A small class-conditioned image flow-matching model, trained from scratch: 6.65M parameters, 97500 training examples.
Rows from block 2 of a small class-conditioned image flow-matching model, named by matrix and row number. Rows with one number belong to one neuron. Each number is 500 + 40 x the weight over its row's rms, rounded and kept within 0 to 999. All counts start at 0. Numbers have three digits each.
After each neuron's rows are labels from the 100 images, of 14848 (inputs lightly noised), where the neuron reaches its largest size: "lies over" is the class under the peak. Only what is clearly more common there than usual is listed. The data: drawn human figures in many poses. In brackets: how many of the 100, against the usual share in percent.
# gate: MLP gate (model.blocks.2.mlp.gate.weight, 768x192), inputs 0-95
# fc1: MLP up (model.blocks.2.mlp.fc1.weight, 768x192), inputs 0-95
# fc2: MLP down (model.blocks.2.mlp.fc2.weight, 192x768, transposed), outputs 0-95

gate.607:531477553507496495510420521547508526486521438482496451508542512477501434531527526585448517458471470462451613480497514507487547447546520427464492576437578485511449447510516488529490512500521504543491448559527585451481443480500481448510529458526449528541514518518477467488468595540462525542
fc1.607:530473562522493490461380507504455501488506476467466491421540467493441512523554520525469506427511469458439493482537507530474452474549490548480476565493485493520448470449504448512490590502447525518487524429497493511483431546477484542586548462500448561484472551464487482458439549484537498459
fc2.607:531486495515493481591556488483423482510441536441526507487480515525516450498485548536500473439468500469469487465471471513525532553538516462467479454491449521492449501543488488557502539480426500509533510552518532523571461488526504463550497448506544483540496491515549516504483530479433518504
lies over: torso (47 vs 1.2)

gate.0:482595543459519450453503486534549573562587488493522498525498511475585531463489485453487479460567535443430532562474510572507482513457563428431477553484523452512485476498569484473500443469471515535467499540509512457528496470533555413446516530488510521485462548523519449534528488491483463516
fc1.0:500427536518435524573575396402495577597501496506455526488551506559539461488563537489509460515443535481514465479534509500529431497510515412483614518532511475467514545499475488533495477491418464484469518518476476522573442510453554556551483420488446520482552495506504536517442533447504504402
fc2.0:392465475548560525555536514493487459492535555442571452524492504426558476506490533470465539496532434547493506569504449502543508503432483553492525521516492491507528473567497459503548554476510424460484543469438457517511461468482520443543487483449390442560535420535538501540407498530418549532
lies over: leg (36 vs 1.1); torso (29 vs 1.2)

gate.481:486503517445571491560457496565413557449516464447508495546443488528486466505422513564424518443523519504524480505524466417426558427580565465475525504481514481485516451469461424475458417504468467555470496453502560484569494556482525493494493548429485499522471397520471521517557495562498503479
fc1.481:516573529511522533502510473546550515491501505584520475456426543569485407499507509469560543443487480506521498542487563504525456468517473510584539490593495420514543496413555526529498532562506479548490495498486447503537556568542513525555569579497562531456508482523499462466511511468497504474
fc2.481:498462509445584522507524477527568433463542546544546517476489449513479397475524467485579502448492484545487498508517480509399517484537456483477505524493467492487454560531496496558533463480538503540446514450482519464428493406496517487491466468524544502495543501516554469491531446478509480344
lies over: torso (25 vs 1.2)

gate.718:444499514573499516509454486511499524555470502471504477487491528505476512477516507515515536506418464508574453471608487453515544554468496461448477504527527476526454561533514545445422465539513555478463469488529475513552551438468492543560456477470539505529523453487439529566466492516468496528
fc1.718:497499518494468451497531470565435463512566493542482439540506485521531542533528528489474520505564471498527455525457506487511505495526525502482507485535558513451452418448540486522517522471460441478436512559463463516519412487552559510453497557514491528521462535520558495467443464493498479458
fc2.718:499490477553544535502508533484449408529521464477472458440496513451481464530438495500464510498425466505489473495534483476496480451423506485510479476485590523468474432464464494479510488483448454478450495441520500500491570501499444490528495491526506444527472509480572498466575507470519485522
lies over: leg (28 vs 1.1)

gate.426:512524486532508504559526579535487467495528508525453542545495524611474473423476500459477456507491521517535496480532507472450466510516498504512511375463492508498477575525509485468472503555508488523528551459476440464453490501509474458511580499509517512516539466496554391528533532521498527528
fc1.426:504451538431470494468475478460533426554514502497548514501526467495522514535547486563549561471532462518474516527474554470546501566487470563473527560522515525482536483482442461502495437409435523517511459511512511548536511526506491495574453471457523544505490528506449451465497441492521521475
fc2.426:515559478452471469429477521510497484560501449536471500432560521466496524469422444544508531439532511486464510519524513493474453438502459495481490464467481501477485515469530579444487473547463501486497485520601490490442515437508512465479495461510502487544459531457493533481501507540448586512
lies over: torso (30 vs 1.2)

gate.393:541577494551446516513643503431507511522487517485553571506506514470488509434445492534489505477477475533449493465508513506424529432421530448552530547458564470503562563536490476471554548599533503472548442490439415472466545483564514468507523533600524550490463533495456411517523482462514576503
fc1.393:490524510556526503531471590457553562529505506463484527481515543528436570475526477513453430454413608553465485406480480505456477555470520540497515439507517490512545479430474540455552556457546535475538487492484484535464466459526458499536521533513517523458510468451478465415559512538452476488
fc2.393:516466582543487530475474505472454489516500517594507471481495527502393509471486463519597557459472428465535439429544541490462495433509483508426554522536475560443479573502477490436481486492479512520463490517520443515511455536459457526558472554495510525502492498506556488587545471488472519420
lies over: torso (26 vs 1.2)

gate.95:513486490615526524502423515490493501524504480473505466500510531507507509518535525472525514455502448499534510353532442505470530513516533461503478456562507530575534540474442470466500448494518476478446559512504499510551465517481512719458513480515463475499503455529479525482496494467456494552
fc1.95:475506466494538496506450526535492494580551576475491553469451492501529502527534501522499504528497550452462493397495522533520505577522496506510495441607516456538513517556480560567530536461555539516516498422544412447429529441471471621478402470455431480435551483486504557553490536520574527499
fc2.95:478473524537485518489452509500460458548520556522492491528434533518515464538521517543521516501471502536489596607492479516487561517461484529521503475520478516507448455542555477395493477466526532554518446554433508406490500456565526355460574538424512523446581551477490515521528471466449502497
lies over: torso (56 vs 1.2)

gate.493:485449453487527514468495516502505505488536486511486439490520458421512453475442533529491426538464527480452578520501549498553478473426489515503573538525506465549498501524479491513582531452536470556466534473522477500524438426519558468548495484466535578568521484546561425469502513490475529488
fc1.493:525583543497449519526511416434488486443511488488576531488465488522515503577517462479444502476507492498529467558546479512501615466490459538507506473455491559462469496535524545495510528551480494403486517518490441463507502499423425501394529534557532475484455540535421503545519504465540459494
fc2.493:561529501504492439486477452550520447482537515431426500478539535642460515498461481496478493516559508498533494521530436468409504537527502515503467558481549455534498475532503472503536486492539471558471559510484497476537534497503465507463432506497513436576546461440499520455405520529503459499
lies over: torso (28 vs 1.2)

gate.395:536490500503474528428510485496503472513531554423473470497483473578434551471469426509449557446447510507488560633490528513475549497408503488434495576522571511515448468511504461487485469416471447463507502549546497485514473490529490483504486555433460555565601552467511445480510496484491520518
fc1.395:571464501484444538489514480470510520528491592442489457512512483562495526484491449544424536439454466513525521656507550527459464482454459494430483582513576494474484430468509497453482513408415466484554477544530560492505496494539515516550462529433438515546643539500525501483508484512485515493
fc2.395:430450433522486543529522476438475512466533474557563516501452476565526506566534545490606500484465472579510483574539581497428497499531531492492470499461449466500559531483442412453503525495498513480488488524510517454552509507537465489548480501493558494495443540508486472541480506527541429464
lies over: torso (46 vs 1.2)

gate.293:488481533534472520581491515550539491466540452468462562546504434531490557496465447464511567507479482530542504507407469497522521472452474501540485489504532526399471497493518508516498526563504455458543458427505522482486474438490517477517553578523567513487558555480452525485473510478538567482
fc1.293:532517499483502463449495472410434514522485552541533454455491569467507448509498571555507441551477496473471504504599501515490461502514519486458531515513427506614540524504454526479504502475481526537464522575473479493528505559503483517502423447477448506511433470517556503541496485505472444483
fc2.293:502561475433496436455524509539571491494435493497428527503557517482431483484444490491485521471540488393490492415558423489512522455498475467457488505511590573424476508476511563543477433541460455485502487511516526559485486518432520515441451487555518518516542499593481530478554521547504525567
lies over: leg (25 vs 1.1)

gate.605:502476528506479502530446481577487534473389500512515504519438531558466488561505418522536468561604418498520552519622528509560467488444466503555575499555482489493468443476479493464456516472503460552558518537445524442475449484528469561506522411438397479542472514484518509465466551461454514478
fc1.605:535548486509500458494497480591449512461463542555488509451431490516487514532527466549486504530567405533468544566569499484481447524480473478610541549503476469471458439453499491497461553453545448545562526469486534491468495520560383456489525478431384482485439535512491488523493582479441544530
fc2.605:534494495522463491561523488553537474528548511460526493479561570559503517441530430465445523547547548489499489498598517503525476527447542478567529502480508527501564554541442484427527527513470536431474426566473544481544449536499451606484516441567681459476574501453503498441461509426529434431
lies over: torso (47 vs 1.2)

gate.541:464504502455506529505529478458441572504497454532542553502460464550557557428479464456494528510498522498532469303496480484500592468484483521513464552488462499473496462525480478532492503607571561415511544518477480504488466533474458605477532508586446536445465526553499427497421479497513569495
fc1.541:502492519404543562490439436534464556551540474517571453491482462558468548449474480454445495494507501482500532552453531484523447508492509504502470526517433530449510457467520486500540497458562575517551491514529530500527458514505470467561506430429392513495451520563499543423443550556471512528
fc2.541:470521489417600587485495461543525455481520528452434467533583451539478560590545505572480481505488503498473502521478497544493529540498511501520475502527536489528511537531519513587440566428400439496487511529424461540510476479512467496473558518448570529571543494575470497494468479536460430465
lies over: torso (37 vs 1.2)

gate.322:473554503466424496494488467460506458493509505468480427473436532490444537561495498461519604458525479461504482529513456506540501532499530544471466532480537538457462478474555554528458502563515484539578538489554502534480426473464490465504419508554422437459529475570502485530552462520515497543
fc1.322:495495474549508504440462504537526520513536541492572450471481435416520539524539546579440499431449473459460531481480541483467517497511528496563577506452499485478504509427474537548448513445471474554552455517503480547484458475478525387525601540511490476463539505428479513568531494515504502496
fc2.322:506491455471601549539494543532489491546508551468483438570431519491510510513540509477436523524491499525463500476548496517479517479496456475473442522525458485436486519463467520425476447520491405504519496512480536393476557446517447600495505467533428532444494502452459501479484518529522453443
lies over: torso (25 vs 1.2)

gate.308:518506517502451528445537468480556605453575445484422498507504520434446542537566547519447478486455516524489502501441481501505469410524514495487511463488567536544506502481539480429520504533480510460504516510463455471514478491500545411436459569597480489489510501483457440438498467473498520488
fc1.308:571569520496472485502489495549520474470449539526533492444443527526530502445510444468496510526413525450521479503493459529469538532469548454498509452492510552554506468534514488507506464545443484463491466510529490481472500487514544566469527543506477565544526540489497432606504467447509514442
fc2.308:502538503465568513543475451513569582522445466514469494542494459496552511562525499492400518500551488553473543535481431459523546491493514550496532503527516460527531453437451496614537508511454561492524491463477534494463515544507483485454560464509480525536528457501452429403559541452549483521
lies over: leg (27 vs 1.1)

gate.539:593524520470456515552442558482511484571471594523494519482551481503575493471506410470554514489426514449436527328471470538516531543456501546535522531443507463493527532523498469543471519438455443475490556459482538494565469508476529421492511496535495562538480520494531495526447495475433553499
fc1.539:612456515446451584554535470519501475509501569501480483463535520508538497424434493462515484527435503473456483657467505508566513524485501544508583559489506491431534524511508473449555550527508423509481544447469522477530512473457559520521486471496538547534491588469472509464435502485490527467
fc2.539:481504465529512495516464468519452555500441547506501490468453485457486519505466488490521493435452526453437485310467537526411508461530495513467489471510525481511493500485523507567471435519459483429558501595533510459444483459465520425548486434585431484538533490514571490472464523498546548564
lies over: torso (70 vs 1.2)

gate.667:474525473588536496465545526542480427554464541509557447447448494447443483446492436507552455476534494415479501425520477507581512570488452452487482568485479490560493540483501498561549521483538451553455564520508452485486543490539518463476531549463480573485543507489457414577488395482485463533
fc1.667:498528443462560498479453522543465456509448479503504512527514488463466410482420564483495465554548462575528602550536463491504428511529462527525547571488491514409441431494545509551524509464509434527538531502493473528445507526498506552575494481500471518467606570525474511476483487497528467539
fc2.667:496487471515485482499534474447498642476491533466531464570468462513487426502503522455584565492538472523505512481483448481498398581438502488485534465509529486522519428509488503539538511488526524483511490477516521502508472527497609464487466517457555494496480483525449525442526417484514502517
lies over: torso (30 vs 1.2)

gate.536:457580488510532472538429538567441453506537460474488568478516535492484484502501451497532519450486504446512476532542470457491599470476448477455473453470538423566442460559418485478464516495585513470497519515494465479514489440459467498499545554605538499458500513464469499506548475485483583492
fc1.536:499523496438557490422521500470492502497527548473488552492518508494484443407527445457516491468571477471623477540531464510457566472475515542522544508531461491461467381525506491494466530456512494508533514509452509525575499530511468542517541496528465523483434500395455482486533459416528500520
fc2.536:508494466547447535571497479575470463519496500490460548555537473497501581394461544483534499537430486454487456476462535504560477487494518442463467509512443517478488407530508503445496484426480523505504472496545559514563501493490533493533469511541465494452407487598444505507533580577488493482
lies over: leg (30 vs 1.1)

gate.675:529457518457495534413518539548477537515469494458524570512496465425448529505547526546546492519528503442473470543489495480513465531534503597488520482514426549547479526459426499496447497470514521490468557529526472502458533509562528546487491503545504450547455535523482481558481490471514554474
fc1.675:550502548495503525461595458431483526506492563521464438473490507502508478477533472519450485493521480563461515418442480513533407523470505518553549485503486410471437542532540452448488568479505463423481423490475571552451527508544519491497487573499490512437481520481509463510481524496489505499
fc2.675:533514518449445505467460528504513476474538528571503483532496471410460516489558541475418514544544497503476517532472494504535451473568507587526476494497565450460496474525469455520515493534509462496502459559558497493548571490471522527469501486444536484442565537541514504446487474462528413451
lies over: torso (33 vs 1.2)

gate.428:553542539467474447558450460454593558475513481459466494503539515513510560533478449502494545490591567531486507442493491552520428546527517500544487493573475519466517525528478528521420507494543479490497529431481582443481509419486406517478456487458425564507501485417523531494502470489510419481
fc1.428:555523515512562513479512411533624569484490454529479488479503490455570513525512436505457537459579530512471543575481496506470399503520462510559536495514482499505476535504494524561490495520513484459519558431485480537470497438501386537528484511451459548515470499394524461539493523470519408533
fc2.428:567501511496493458533499470499409437497502543497514489492480516512544547448492453486540457460579481498508482462509507477502450475526504510529510542513491524486523490489475480588555479513442517529473432433489488485560468591507375529510468518552597519453501503421455499460497488497500583539
lies over: torso (31 vs 1.2)

gate.239:504510505434457452473443485539507480542544534477513501525523529438506549461478457493512519464482469386528543622491525507495581448479474522430543585451483505465516494523482486461477464331513467565472486525558552453554459516519491360499444502472554537558514468485449503390528472497492457549
fc1.239:468499537475502498527571494466492455552456473540488510487484511448490519477560528495519474498543477590492492390489508506532559511490495492487516541511493510431501541488473539542503520575492491549538451433473455538516492529417435571518497485580532530454459430501491452502562504494459580461
fc2.239:491440477511416560514498500436513531459584540513521495503510488456516530495612591465498488484490512640473527548508473508484514519501490539551528599477504465443482481553500444500510567477475477458498539517499495426442536530564455430546503494371534498526449547485502448564440498550535506488
lies over: torso (65 vs 1.2)

gate.42:466554506444541511456477503489585547484566505489525516511591448448519533481530574539499484554516477443520494494543485481433484526492513527495496479543510477431471430480511504545513500483551481417427496489530524479482507476521530482476565490530439519545576453537475481510515446462504410519
fc1.42:507481542408490556435580501446572497466506507522471479482517482458540498486512479457468487561510501491488512525410456529484514511465518547568528512516494465421539493501535526538487565479463435469526488490486446498473556487562515559465573505539520542464491466522512514493530498457533472455
fc2.42:426513488449504493467527524459430459522430529497482490491421461436511514519518570452487516537500533475502500500530496509406513465482473548506495507496532520554517556529538490573510489517450548590569503500524478521520517538487520520475534485462551521450428537522501491507495407448497607515
lies over: leg (26 vs 1.1)

gate.569:491506477573479464568419526525482479515460517478520539513463543518517493519502481536499521437487538459525504457631483445495568504535453523448530439526488475575497482534447519500472472554539525544445523463486455525487488484466473516524455523530500464545548499491494485499478480527458526492
fc1.569:454504517382510512538527468487453548447505526511484511509530489465526486470489467504487474502465470498513492451483515486498477583475543421457481544498534403519547600435501492462485494517515534501477485565492527390527455546503509521399562489513385506500551482489443513503494471480578496491
fc2.569:538488491625509460473510515527442560429542507535511505500549540521502530474533474543501475467553451503502539529480505499505604511530551601509527513486526404496527617424464481543524541487492535504517460437514527450546578530504490494517475520471391478522546480520488500505493506519443540468
lies over: leg (38 vs 1.1)

gate.476:478519560477473528541533542503471488417519502433480538534532436537459466522485470524500543524463430562512490426462496541491523479452504422476543508527548555476457497534492442498461460573486453460533483479499476468409493492515492420418529584510463501512509532534511351457514519471469554514
fc1.476:506509473516524474461523455531503488596484507581560466464473492484515527457547472498489448428509539472442496537550558425506509517534477549477480469432488484526509506508504522532534507448497556552501497527518445552540468508488520541548473458422506527473465473489481613565480495523506503540
fc2.476:588508490432426426427434464453554520519515452465479483535524460451498473496471406506451508525527527461476511558535484498464554513439533492468448487493572495463528557504597517548483494481515552580481430536532487517489529507460509526463518509477533557496482470506511537484556450502503523488
lies over: head (26 vs 0.5)

gate.635:509515485520524492477438495524549470542476565487469424473448475449582436506427525482519490429500472526467504463475502507523478472489548487437479486524507516523586540517456408415453512524518508462485530580489504515568465459469500566497469498472470513464471432455428515480511482513561524493
fc1.635:524536492567466464542426460569438615507572511480486468502541474477456547469497484496449517502452539520522488477598459494499540528559495401465517454499531447533489453535439503533482430459543543474506553519545467529524411545472492544484467515477495491540513513505519461558480507541439520503
fc2.635:429506488453512500480463512477499470577500497531518466535444496524476560503579467516501478535500450508487487502530494489451504506506557537509515453500501537493597559531512502551435498522506541440491485431515518484550549400500486534489515488475482536516445446568481506499489495433419547525
lies over: leg (30 vs 1.1)

gate.258:531514495471490534534456527494475522541564509507472496512537466493541569511448466495499470483439553407506479548490436525502481467518527470486493598539425451434541485538477419501530491466470509465497573508520453478500477495468516455495458494396555487485493491549495725477518453488536436489
fc1.258:496480526534489413523466517497519482467575462544495479502503487579441489445436483429541585540535537414540437611551557520493493475509512491515475543515470520497565473472492536495493522442497551521459537500509452503500427491470508456539518449473486456486534545429506707535514517492463514493
fc2.258:516527457511537433551484470495506531513503522427479493513549515522548478532469490519469508539480523397487484580501548511413555528567540486492514444478559515483454474565548503510478460587437455506526445533575534481462505453495475485500467444546546526513532545443529577548528457493461509533
lies over: torso (30 vs 1.2)

gate.620:547484587531455461441480456457464512421461434521547460461521453495569527487435522515511496504500507460536564579483483543526509566444476546416484478569523582465485477472501426481416507483484530534548471529506481530486563501548528543488489505511445450536510516474438476467430509480460405459
fc1.620:541510479524516465550534534426504390491517482477523538538507513490545423458536495535443494528489536541477448390421532466509496484487551460564448556449534515536435504506505527509470517498443540448419550536450463481454508499440543447527552510495527542521520406485549511545511453480560444514
fc2.620:524514501534548484538518511488447519519503531513454429491561574493493474582501515516506530524501513481469518586443512494525528381554505492496438538505502457491520440465440475509551496462523462493521459544438541521557578496572527482475524505480463432496511577505478523466545556474486572491
lies over: torso (49 vs 1.2)

gate.103:483552508554475493429410502498496447490442567443517440480414494518550490476533451439545517517484488528527581415465586490435554532515483516493477541467455521491488498458519494525486569493493511556454510494509466493511491542539503310469509481550423547541487459585466523556501477503480483473
fc1.103:581491518535513524461609521550473484509481566519457490526526498473531511443479490510488460538536527578448414535478519502480539485490499461508568535516453541514585541493495477472524460437420501450430569514409448525443489496472451633501568475489446502479505538539510486455455553489533479473
fc2.103:515486502481474556560454487517534466531455523472524479517464475540478511510505571540542437540470459553461578507508451471522535517508502457423515484452531489493485509510533480531485480502511506526570515495505510566540507515573502221492515496501521512547511475510470462561507489521532469508
lies over: torso (47 vs 1.2)

gate.468:524471498574468525541420506511479539499558549531420464490486512534432528529534531504476525493503536496463510481602480489468520462512491430430545451540475532561505552499407480466490472503558450509485523479553508533497463453525495465496416516535521507505506541482452474560470500525569506477
fc1.468:488520501494549451443506522441463513548446474474508484510493490488558486498460489518530514503481534508560427494516498434509460456526531489590448502518486550500551416502507461448516482525503546507490532563479412394523545549436485528414517501539484482454522543469524412445557517547437534566
fc2.468:467469512513398547538509499516528482592473449414534453490520516473385526478560452497496483449523495527462457533479490480515577472503514540414560501521545511465529458491484519587521518493473544540510501470467446484549472603464551549545477513510466548506510502568467523454429453485581543438
lies over: leg (29 vs 1.1)

gate.163:508528476476485480472510531479524536498495534506506487536471466493447517536531541462524435500534493555477480591487509532417433517503544480535500528471509488514498522548492557533451567633480512516516515489427482509506542512452490398434560497614456515473457502482538464549530463466544539474
fc1.163:434486487521581511511552502418534482564420455548411479524536506429545449492592490495487506430489494541468465510527489474581497522546506519508553498494529527515520492461523506518496422420485518484487503497459516535470542524465493502526496448489538488486501474494470351401493519491482461467
fc2.163:484478478447538440498536529475486559466501529457571569483506452471445495475443510528492539492605560455525488531542484459424457498531555508505503454439512495507439478531478538573441476568437460508538484474503582522517485495476448396495417507589517458610541537541505599561485538510496470509
lies over: leg (28 vs 1.1)

gate.189:542554513496484525412490566507385514461514531492516479500435456492410450584541506504518548549468512549561537582552527485504508528512511442457479395498543546503469482516534468474453537419533475539517429451483509488536488509536530514579570488447470528435503499474492515542476450535518456560
fc1.189:544455520443506544466581594544448535523495478529527480463538450557442443522555536435534566533527504468480535560509549494483429543467510500483430486566554522476515427435531462458574472419475472502463520535495507493525470472481553591594536504412467513475572431473533595500497510525461513543
fc2.189:484479454527439511553524479497511492441521513494575498481517509512539399493506502549574518496502453544457495533508475540510552474528523498484539500502496453547504539484489490532505548543427518506533530512479483443419443453558502480518511454441563506576550476469497514459461509516496451447
lies over: torso (47 vs 1.2)

gate.397:453507506590474538477554506451462499495438435511487484474475526479527467512560510500489486522500491584481486333452422543510485517487496509615496457564494494494514536443516529566468530607488490440474459483488502510497527469531493651422494526632516529473458513514488474593448530473463558453
fc1.397:489501491588521471532611498503506517530493484552426502462475503492525462480517535539483493493494526561416439317492431520539538512491473542549477451540539482577542502484516550526555480586516460437467474519475470476497496472522469634458542554566525506491454540517469445590455495452458562471
fc2.397:491481497558493493529438493484520491505550499445523436528459499455539478523602576515490492488427483584431559578407552539480509514544486509567487494534440446506543483523477423526477587455471509495552489532453535465541525507544504495503558529419519481540482470482485432478470485459514435438
lies over: torso (56 vs 1.2)